From a checkpoint of a small image classifier.
Training: normuon at rate 0.0023, 26200 steps, batches of 128.
Data: trained on made-up waving flags, 97500 training examples.
Rows from block 3 of a small image classifier, named by matrix and row number. Each number is 500 + 40 x the weight over its row's rms, rounded and kept within 0 to 999. All counts start at 0. Numbers have three digits each. After the name is the row's rms in percent of the matrix's.
After each channel's rows are labels from the 100 images, of 14976, where the channel reaches its highest value: "responds to" is what is common among them; "peak at" is the part of the image that holds the peak. Only what is clearly more common there than usual is listed. The data: made-up waving flags.
# conv: 3x3 conv (model.blocks.3.conv.weight, 144x144x3x3, each kernel summed), inputs 72-143

conv.60 101:498453493448446459479508539515422501452447520491497512484515546555517482520501460477472454467469534504460520436545442615437559457434491454512461417492562457473435505562490477530433488551480492477540487494494443466483
responds to: ring; flower
peak at: bottom centre

conv.101 086:537498473452492474578471454502509556484472498522517548542518497588533487509473452525463453531521520542440468527449517592524476446472490419475471554476523497553491433483527469484433523382459471482440477506494527493443
responds to: gear; ring
peak at: centre

conv.13 126:422550459527517554491419501505454524513523522453541474480433436556500437513498474482473484496565482625420492465560492401473520450544454539455537493447495565498409499517524529573501483488444500491499529533410498506516
responds to: flower; border
peak at: centre

conv.108 124:475531569416472493479552547537531482469495547520556499437504443507509437477559450493470563463526474573509552479490531480488453562518463440421515474493455563475514492439552530472510452524499516519515536532478484430519
responds to: flower; star
peak at: centre

conv.90 098:539486370543526522491507499429453469526492590489413494525490483531519476501475490616474529487545458546441492462493528485545498551519510485466473550420571467515473509474514470536503485505440448520528433470524436521496
responds to: star; ring
peak at: bottom centre; centre

conv.115 094:540496534526504474508555545517460492515496496509485445480479490459537540498501477440500491483457519490485494522395452402482501541506491405486461508566556590499504499423483535498611525506522530508522495563446513469541
responds to: gear; circle
peak at: centre; middle right

conv.3 099:475542520533537479539462569451484534554406554444457462450491506475462552519488547498470422480530517514489499473518490453470497476407486435467495581522514576539455489521529565488551480477467539469525523467467531514549
responds to: gear; offset cross
peak at: centre; middle right

conv.49 082:486519520530546426494531506476580481550516551486516496444468559481503540487499521474510490482580432469428515515486529456500438496436521493512486555470561487453501473504529568501514548451492497448481438555472530450428
responds to: star; flower
peak at: centre

conv.89 099:496551492439450503555458480529570557454463596444514531527459560545483568488425482455474502495524510507439517499544435459548521469426460387454454476487441529444482525456496473469515499435458528485520445476579503532529
responds to: ring; triangle at the hoist
peak at: middle left

conv.57 102:448381491544502458499483506435519470472491553513482461476462477460447526578448455485504543499482512433453484532510495531515476523492550444467461547509563483503422532507492439505546439512402471441525478490455523442511
responds to: star; flower
peak at: centre

conv.8 099:437465491489456507502493536466522487474475473465503521486548454566492534504458466530433471448542426577506501509487457547475470424489484484373456497484480423586499470468514500524490497488571578502526492542492556576427
responds to: ring
peak at: middle right

conv.10 111:476473535494463461467570541514489481583516507478518468440523472518503475497535500468464479487499456539522464493483444496494502512451495486501528459494480548487505484427484481528531449556506498493549518451489433507495
responds to: flower
peak at: bottom centre

conv.124 101:509495477464496484557468497502467544457425541501485484497522445462489522486474524496464449524504512450464528497477491427581536467509555475524534493538515474472445558463446481518512482505453429488482586498537468469447
responds to: flower
peak at: bottom centre

conv.18 099:431518474505541519542492479457546438458477455560514512487523475514553453493513399471517421483443497491495466485482568404511491447490516511397496564528472445528511479496510463501456520507448457468427497545461511489462
responds to: ring
peak at: middle right

conv.30 092:468496489497463555499473469503546465527504472478462506501542482465478529487476488433518563532430553478472467552541495485470484488521468424489461457444472544445447504455430478509524492500464559515461502480529515430485
responds to: ring
peak at: centre

conv.36 087:448550518523539528511445537530535537524478501489462544494516507483470554524451432542570471504550573515550475526567504450451512504507411524571508548560514587440539503545445514486504438489494510508542498537497461432524
responds to: ring
peak at: centre

conv.45 094:477556504464564519517438499541498491574473537444462510461462494499528448475594589437441430472477566492554494508547512453457407538492475486460481432455519526495514539491513546533531461446506543499578497504493444468531
responds to: star; flower
peak at: middle right

conv.16 106:522470451484490467460472475484514488500428500514513495509505559613485499483416538509468449475423490490512500507479447554506541526514484519461463525523570379473451464576458480500447447469513495465487424576500433507489
responds to: star
peak at: bottom centre

conv.84 082:519497576440437483486520534485457500433519493566554433462583453525481474560511499466529528517503458559496470419503376527472493519494440459521501493558515600500499445468509469515544479535466542495524473525511530455539
responds to: gear
peak at: middle right; centre

conv.134 104:494481554487415461456543554488507525447508515517478480488511489453520530504513530439468525541475458471543422539511485568460508525486455410523466492535433461491593436512532473488541447486589527510422519518541475518475
responds to: flower
peak at: centre

conv.127 091:529528508545532466560450541482481468477493445449385492454546438499476435474481446624489471523504494532537502472506538406509479513531525450485516492463451619569563521505494517538486473526520491485547539460472501440514
responds to: ring
peak at: centre; middle left

conv.34 087:460487547481428470422469506508489523558586535544480494439552522457504502475563454433463491591481461537526561434505470518485515482500447441530450475492457539539558475453497467539503522547559507548506403465504453506456
responds to: ring; gear
peak at: bottom centre

conv.80 116:502483448519489548501463511480532461426490504496475503526522565465461514522500465481448480456483494524482451572495505457520532462432506571477517483516516494540482513538533489575511444419546519503439480513445472478524
responds to: ring
peak at: bottom centre

conv.63 126:505452489593488411482538490485542574530498458510469514532528498507496556480497496534497541535493405449513505503481553461553542521434499440484484510479526437508574454540460442467441566524513484514460536516595453493411
responds to: star; flower
peak at: centre

conv.0 096:459520518443492503457496445448456528474500489491499543439511493502521456461556345499501478497452467552528568478542501437510466501452490492486562488513480498528504563509540465495459466468506501497499484489504431472521
responds to: ring
peak at: centre

conv.82 112:495394465535473504416558501430517452453490518502447452465483454473481490473472453512573536421450474486579525451526514416529472572526498468541481532530527491509521552489505500509549524547472483564536493507586485495552
responds to: star; flower
peak at: centre

conv.100 107:459404589490434418521527491591528515515487463505498448485467505507472552472540478529473542493588423488493451455517496457472515487479494493541492574470505512487515498463479505488577443563464445504488570537488526494485
responds to: gear
peak at: centre

conv.121 101:492364480546465501459555454554482514498501455546443519544463532421479517435506466545501543485529482449479485582517537400459490580522477518495450564456537536495515495503470501458484476536508467500478476561505451507441
responds to: ring
peak at: bottom centre; centre

conv.96 089:529478538553489527542379492476454570462477496537511444490496463492456473488461511413480452540471452455514451501568506531441500483450540405510502514509580505541528457582468459465423562466530485433515538486477528475495
responds to: flower; ring
peak at: middle right; centre

conv.138 105:491507465614530521480483497440489469472462451536398452457517452498521538542474468468547507483501512504513468482549556440481526523512496455497460567500505500533543488472503494550453463492429442449435549559463455500467
responds to: flower
peak at: centre

conv.11 115:476474488491463488603473524544487498520455548476579533476565542533435502576448449446513501441555431502440494560474483462517552458480399509482477544517502459551451515521555500498510461466504545500470427544492422542431
responds to: gear; ring
peak at: bottom right

conv.142 093:435374499459459562509481377484547465494489538565534436488507494507455504534435512489536483465556484567452504499430506465458482475516458507441511548496484470444484484474561491526500582518473568509467522501466472583534
responds to: gear; ring
peak at: centre; middle left

conv.51 088:474525492513572553552516497516429448471502421480413517473496486541439450504507490533480450475469485511483540523533527483441451432502542491463482543528452481521454528614457524526517514408539561519496511564433466398517
responds to: ring
peak at: centre

conv.27 085:581517494496486472505528551471470500535499506469492495465477488529514461540488480489486448475506481500472501406519482473524516461469463377514453554505493523531459516507529508495529437528467515467507516549420534524479
responds to: gear; ring
peak at: centre

conv.141 110:544440464500488565449508483490495476458520479477476492515478505555482475485476426523513504487538475508455470453553550462535510565489511463507436545502495431517438465535482525533449447505461469484520553545497534478542
responds to: ring; crescent
peak at: centre

conv.17 102:502471406560537514546488476524463494491442453492378512525467541560443510492446454523421495480488487505478488591514555559573477499469537469424453498487451438532407548540530528519453488498515516456509473472463479484491
responds to: star; flower
peak at: centre

conv.120 098:467476425471424590553477521456557508470464514520500518465534502413493502517495517445543548493524456469487507543511577499472514470455560472520515486470460511546510456498507460494493458464503505496417522530453508619441
responds to: ring
peak at: centre

conv.118 098:577445500532526480473497486461521497473479465508465456386503478511518495530555490492570556477421500503567534531517453537531450504446524404514487418500580468506545451494459444491422488431512492511479492467571470487428
responds to: star
peak at: bottom centre; centre

conv.54 085:507563507532451473436540525517542485530499433510482467509483459528541461479457535454529542501509476407507505450459433519495579554469556511466573489482469493452486489481529455409546527561456458601534502469498427485444
responds to: flower; emblem: ring
peak at: centre

conv.14 087:536459455543511556502512531522486508561415542540524536507520428504494508526506568483503452513506618410372537506556472540426472541459548491456467514460515465556431537464507491462512498446541464463508401511534466488485
responds to: circle; ring
peak at: centre

conv.139 106:500441451547480473482476478499462499574470529444469486518483549494460509501417484495429546538449468522523523558488466475475490516493454453440406578475526495470449489545502478489522466495485482452488522510487532468492
responds to: star; ring
peak at: bottom right

conv.122 094:502505473515406494488500511497484498514543545485470492513474541477454484510444483489421487425490519512471410468498503431476531548472506489551402536473501510431438489506513567532465452514460479535572434468520524509552
responds to: star; border
peak at: centre

conv.33 089:457451539499570460510467476450495513521461500512478522438462536494520530459524442466562515424511576473466510544486549449466516465479513518534496531572504505449445512500527525432494516444619520485515490547517492554480
responds to: ring
peak at: centre

conv.39 102:539492524537477505443499509529531526452460540473431594512409446491453477501510450492445468451546486600503466448453501482501443542552494443507495459532472517478498497485484549534525473523402515483543452524449567452480
responds to: circle
peak at: centre; bottom centre

conv.79 093:489543494517523534446551481466491546438467507511510488440476481555516427511558337508553506463510475554498462464510509481483478524467479477537534469489497552492430517475545522468509467498447516444464481526560536454465
responds to: ring
peak at: middle right

conv.73 103:514559511491547483515533528479523483469508426432534460443536517540505534512446520439514498453471507513512474429465432554465546469482465542495555470584482531541552429443503386521532461515480453518468494504538526399383
responds to: gear; ring
peak at: centre; middle left

conv.126 079:509438501471491467471472496569463510452400464471574567508529407549493489500483486547430510519571463535604515484474515458532474463517512439558543517508517477437451514442487536468511482510524519482488522556528518464482
responds to: flower; border
peak at: centre

conv.6 094:502504462461436541522496420522547354545487513464524530554520494466455445530479463548525500450442459498526509465477489479492461521538508448440388560444490414573484507507505535518480397459472532497467465525488472507505
responds to: gear; star
peak at: bottom centre

conv.52 086:546430491473516502560460571449485504504566541480446524509442535461463546526479495469545470469490499474506513572530549525476556526503483429505443544481521593457428508504465588499532507487497525516546469499453607440528
responds to: ring; red
peak at: centre

conv.136 103:470444501591483459496460477522496495555486493500516522550500511458486542543405515519448462473463484502499450496475456457542523525574483445480425620481525488493448480517478500543522489525458453545505486552483470471478
responds to: star; flower
peak at: bottom centre

conv.103 116:526558536521519513472481551469478557494490455505524472480503416490480549491520508469446484509494499438541484475545471491497514506533543470557509443474515557448551481441448463434468481556450460548461489511509550483377
responds to: flower
peak at: middle right; centre

conv.94 094:528497522490508568494556505488412499489564484490518547500513493459490518522442503466484482443466394554539448480493565531450498533508514456531497524529510505489524471399489511497516480485526548504495432575455462427448
responds to: star; ring
peak at: centre

conv.24 104:575493522466501588555517493391422479479580506472479481473527479493490499520503467485533497442433512531504527543468564557504582512500472542476517472531511504514510474543457501475502486402527501476497391501469526459469
responds to: star; flower
peak at: centre

conv.128 098:483572517519488510481526487463525452498474513440458453407516412417501478478492463482532483465504490441506496463561476497509519445447490523480550480462492506481514502562606485434546484575472521490462447439543518504465
responds to: star
peak at: bottom centre; centre

conv.9 099:519478556539522520481434498499459477506558489522480464472446457527499520470540457529476526553482557517529512385541533471470470569512563453524462497539515558453519489467517482513586432508455448469480556469478508488567
responds to: rhombus; crescent
peak at: centre

conv.132 080:544512564470484510490549477505523442490524547436500518471544495554517576571565462539444538561480539532537533441498484450539441480535545510497428509439520531429522477459500516566496512492425450527501514485419456466502
responds to: ring
peak at: bottom centre

conv.35 092:521540516532501533503513498530458502434534498507462493507488449495497429527452454465504427556514517531506473447517511465510457550488547479507523532424440544516428543539472589529421494529410419527515486477387539442459
responds to: star
peak at: centre

conv.72 106:494432529483454410564524532538488458525530470520532489497513562491410519528446477511422542571547464498500473456482418489514438442548547500508446522487526479462462501481504471521540522551479504500539539451520456500453
responds to: gear
peak at: centre; top centre

conv.78 097:538440472598541487448470448515523533505508508522549514472438549449516469521468535549477451486532484473528468491490526458472467527495521510490549543480540519410512558466529580464484500521474532493520477540517513565513
responds to: ring
peak at: centre

conv.66 090:506492486519470502456495515495510515431465513501433454456481493495492458462482478553489641506493442502515511576477544438481564523502433495532492494474453472539584463513537463485548441483471557489518450500528497491466
responds to: ring
peak at: bottom centre; centre

conv.104 090:513569534501521526490420553387487481410442557489486458453533522481476463461522473407541542399495463488544538525569527432505457518484555531464435469615456485491479509555510517476530493429589546514496470442488500463506
responds to: ring; gear
peak at: centre; middle left

conv.41 097:510532503439515523499420460557449502431489551501503442441488530563527503502491408560513458450455481513506486569551524513470513555432531454457542423538442493464447550506534546448464508487486605517518533432460472485492
responds to: gear; ring
peak at: centre

conv.112 108:482469480553508573484484522465402513508477484503539456505539535483478493496466448521506596476544578483417494493495544433504485481502538464472426516447448539541474540534522512516555486524502483511475463527459470515519
responds to: ring; many stripes
peak at: centre; middle right

conv.131 100:507503495524540443481521507428455495520499479533457485533516564503490566497478412525456501438423495428501549480451437491507533500498403495579429522445451526530520484533484459467419429493542488504514425433503475437482
responds to: ring
peak at: bottom right